From a checkpoint of a small segmentation model: adamw at rate 0.002, trained on made-up waving flags.
Rows from block 9 of a small segmentation model, named by matrix and row number. Each number is 128 + 24 x the weight over its row's rms, rounded and kept within 0 to 255. All counts start at 0. Numbers have three digits each.
After each channel's rows are labels from the 100 images, of 14848, where the channel reaches its highest value: "lies over" is the class under the peak; "strongest on" is what is common among them. Only what is clearly more common there than usual is listed. The data: made-up waving flags. In brackets: how many of the 100.
# conv: 3x3 conv (model.decb.0.1.conv.weight, 192x192x3x3, each kernel summed), inputs 96-191

conv.4:137123131117097115092121140090094106101139109071129092084125113104114118104128124100124118116105100106113113127107143120119109093103110119123143111128090121141124102118106088156095123119131100110132117139098118103114120112091133099108128119130132106106111093100083083099120110080094108112
lies over: flag (81)
strongest on: border (85)

conv.28:149149127128117131099130138147100120108138145140141153078099131124148118108147102142109135097149105104099105125153128098111098114115118127136153104111104137114104098136111126107133123118124108122100109151126111102127052098107075134145121125128140110101082124127068101113120126076131115099
lies over: flag (100)
strongest on: border (26)

conv.166:111106082112106138113105104093114118102115098141118134091141132101080138123111114064123113107111104103107113106097133104135109105118101128102107102097139116104101078110121096114132137112087118096111122099078143134102128098094120108147133126091117123110134118118095103107105121083125125104
lies over: backdrop (99)
strongest on: border (93); white (47)

conv.0:116190147132130109106151093133085083124118123138132101101143126116109112116130130149148115142140102123108114112063123125122117106105115114081144169135078090137114150100104098088106102094123168097137142034123104140069149136104123111122098130135124135146117119087111120142171133130130148122
lies over: flag (94)
strongest on: border (26)

conv.31:120107123108077127109119116138136103122134142118109092071132139120104126106111107102126113142134101094111095100126081105129095119102103083126080118136105140152119120108093115113128091109089127099128107101101084124121137103107121117107076126134130122110091114151107078121133084132102114111
lies over: emblem (34)
strongest on: many stripes (43)

conv.123:124161137117123120099078170111122147089135133129113120113130114131128119098128134112146110136111123072102106132047105111139119129140095135116132154071102113104112099124112032158095121129090107126123095091103113118134125105128128120128135134098109111142086114126130103114125098116123116126
lies over: flag (89)
strongest on: border (100)

conv.37:120145134118106123117127094103089131129111127099118117074129106133076086131109140119134081128127091071098120159081121111097153090142122117118137128096107102124127114136101096154113137121095148101135112111102104143103097109082139101107127142127160096122122095106088109128133124066118115103
lies over: backdrop (100)
strongest on: border (32)

conv.151:134110112126144118151121123128097128118122082109099093080087127126125093111138134119091141128139104126086121109059126111093126104125101111120104119136093128115131115108119068094093124109111138120114121094084125133127139109110092121126106089125111138125121066106095122128119104114131115112
lies over: flag (100)
strongest on: border (94)

conv.190:154142142138124093101121105138092147113134116134124107153093129061136136112109165135124103097085124132117136135129121118146124113122117145145167090090111113103128112101119157111144167136129131106116117120096075129117089079110081171125142153155121048121127112119100131074068161075121125097
lies over: flag (75)
strongest on: border (35)

conv.22:113130093098097089113091128132082108096103110136102148123121116126079132107127143075122122130107112065115142095045104097132140103124107118118100129126120113110105104142123053113106119102070114114149109097117135129065137111082131107118135123087126105111111065122079113127119098081115115119
lies over: backdrop (100)
strongest on: border (88)